python train.py --train_examples=395000 --fused_qkv=true --drop_path=0.15 --learning_rate=0.0014 --batch_size=256 --lr_schedule="cosine" --warmup_steps=290
Rows from block 6 of a small image classifier, named by matrix and row number. Rows with one number belong to one neuron. Each number is 500 + 40 x the weight over its row's rms, rounded and kept within 0 to 999. All counts start at 0. Numbers have three digits each.
After each neuron's rows are labels from the 100 images, of 14848, where the neuron reaches its highest value: "responds to" is what is common among them. Only what is clearly more common there than usual is listed. The data: small renderings of single solids in any pose.
# fc1: MLP up (model.blocks.6.mlp.fc1.weight, 384x128), inputs 86-127
# fc2: MLP down (model.blocks.6.mlp.fc2.weight, 128x384, transposed), outputs 86-127

fc1.347:527509564537491510466499542478515526472480465515573524577454456502456486522551459495456530492481593557529487495513481530463579
fc2.347:526505465463539533458505504450529600489436524496471439472530469479427513482487535371502543484519490534475496449567554503439456
responds to: light from: left

fc1.277:514511519431548478469506471457472605510476529477583440492496457458531478539527476415561630476505489523541500486553439490465491
fc2.277:532522501525501529404511531433516551411510467482516557580457484593554539548514486530486484511492498546522482539578480464562525
responds to: matte; sphere

fc1.303:574535489416541503428517457437543583505435542530574461524494453518481494444506509454508551460516502559474556469505529488438483
fc2.303:536500457497511622430543546402516564422472515483440473499513511550509589549533489496457474550528453528493478464578496477495468
responds to: sphere

fc1.173:541544515489458508398503513506521491427510487521533535581496456535477497452507530483450526435539536532468455560482493557470525
fc2.173:541541452461565525486542465445500661513503493480505459502511455484484537487508496392526547538521475496506504456575529477443446
responds to: plain

fc1.151:481494480455540485521488478489485519529493483473443496421490496424490491517490488507536525495479404446441507482533538466525471
fc2.151:454534549562452455426490514472525532388500456495496550517487449566483456528450512392480495475480510513501537564654489493504518
responds to: jack; star block

fc1.298:494514486482530479467475468456497562524547533456584465583528425524507495533516463458507585490542473552505499515552454507488493
fc2.298:557487460450546533434529448479466525467513522505542511541452528544540495513500488529533517478518506548518424562487480489560528
responds to: sphere

fc1.218:466450502446508525546514506533457457502520545500429459426552509448480519512477499533518493476544410467408493472514530473511483
fc2.218:491531516536439438380462527495524523397509468472519536540502437549502473534472517408473535466504487490490506561668479504504514
responds to: jack

fc1.34:512496483465519461414497454507510481463481466525582539538438503523474391442479541478528526465478566495535497540485480541483527
fc2.34:507598508488466508412508458487480538373559510484525520555493450497509527560472527459517535453521452487459496554639498500508466
responds to: light from: left

fc1.56:547578542467466517374497492482554514428502495475552503595515470540555488479456561484444512440518483523499487596527478559493484
fc2.56:560551438456568509457529484471466625476524511499521455514507461490463521498490499388545562509538479513486478476579521489447448
responds to: plain

fc1.194:508523449460525502544440516537461424518483473549487506444481531463445497451537500512465511534523493444415428467456534467516505
fc2.194:514539518472460482404533468478504573420525532444483483512512517501520508515429547411503494438528420487464516569635514445515460
responds to: light from: left

fc1.179:484482503485560486473433489444494510486521547478540456518554432560480465518531460446477569472542516576501513466539435513454505
fc2.179:531462472428557554452517474467444529466497557486523471506483519545542506542514476505523543474526476539498434544532467469557519
responds to: plain; disc

fc1.365:485471492472561472481467473474446593540479520506549443492516443451510486534553441418537612494515487515514495457539449491454512
fc2.365:545532501512497525410503519426513561409517454463530562566460482590559538547514486516507493494478494538504487531611482481565542
responds to: sphere

fc1.269:494491507447534481487482465443470605542491538466542441488510442447530508537521458441544584479506446508526529464556451468467483
fc2.269:511557532544500517462510539434515538412523469483531554548447492598557519556505453535529497495472517563551472545552455489577552
responds to: matte

fc1.187:513489489477558475454479470453532515491526521480572483597525430589481453509509485436484567456542539590518491522515450550441516
fc2.187:554488460420554540472522441481469539478524576494533460512481539517519496514476503512525514475536472541492440539502500459554495
responds to: plain

fc1.75:509509460480551541439469471448523547495523536460539462548549435533515532533546475443481573519536454532471507497568476513481452
fc2.75:563518456470541507464518457484467519455562500522576541554432489545541482521499478543553528486481530534530449575485503484566544
responds to: sphere

fc1.203:464526465516488485518404533565474421529475432538483526453490545502486495466566493511436493546500526415456442486453500494505511
fc2.203:509530510469461494414552471499474569418512537453492468496519486466512522510428556408504493480518429453459539544666526463496448
responds to: light from: left

fc1.362:504519461470528486528448514555440439506487460557485532436463537466460501453544499520473514535500501429419434453453554485529513
fc2.362:512529498487454471393530473483490570406499525460484489522509510503515506512434551421499486456524434473462520562680513445522457
responds to: light from: left

fc1.26:477523492446591492473427487473475483471532521495550461505530431552467464518555447473497592482559500524455491453519459504457522
fc2.26:562465465468557543421535497457484535407487525497502537508438521563539505551506478522511492518498469536505452533562490438589525
responds to: plain; dodecahedron

fc1.382:500536500478525470454472470486487557510549541479593465584513425511490479504509479463510599481542505563499492525558469502488524
fc2.382:564489468448555550441540450456484546466528538490517480538468530540520506502498492509524497474523487560512443552505485477566513
responds to: sphere

fc1.130:494514436472569493476472460463476586535503500470544476523514423463488509532553452429518632529483487506506513471559492474481486
fc2.130:520548507504483519464527503423541542435562449450527553531448460573578507544478477541576500489478509566549474585552486505585521
responds to: sphere

fc1.236:480560526446522496583494487537485525557536488511521478453495503410440491503462508474547536487521424445424493450490546492450480
fc2.236:474516547549445434388496506455523543405488468500517516514486454544496449505459515384497495477481492545490543555664491469517518
responds to: jack

fc1.334:527461484469594497574516481484513475497539609524474430503561451563385416505464522488509486452545484565485493485480503520437564
fc2.334:483486569488504492420490530413503561453485528453524486518495464566540458586493464442492531431500481551530507515607430501511517
responds to: octahedron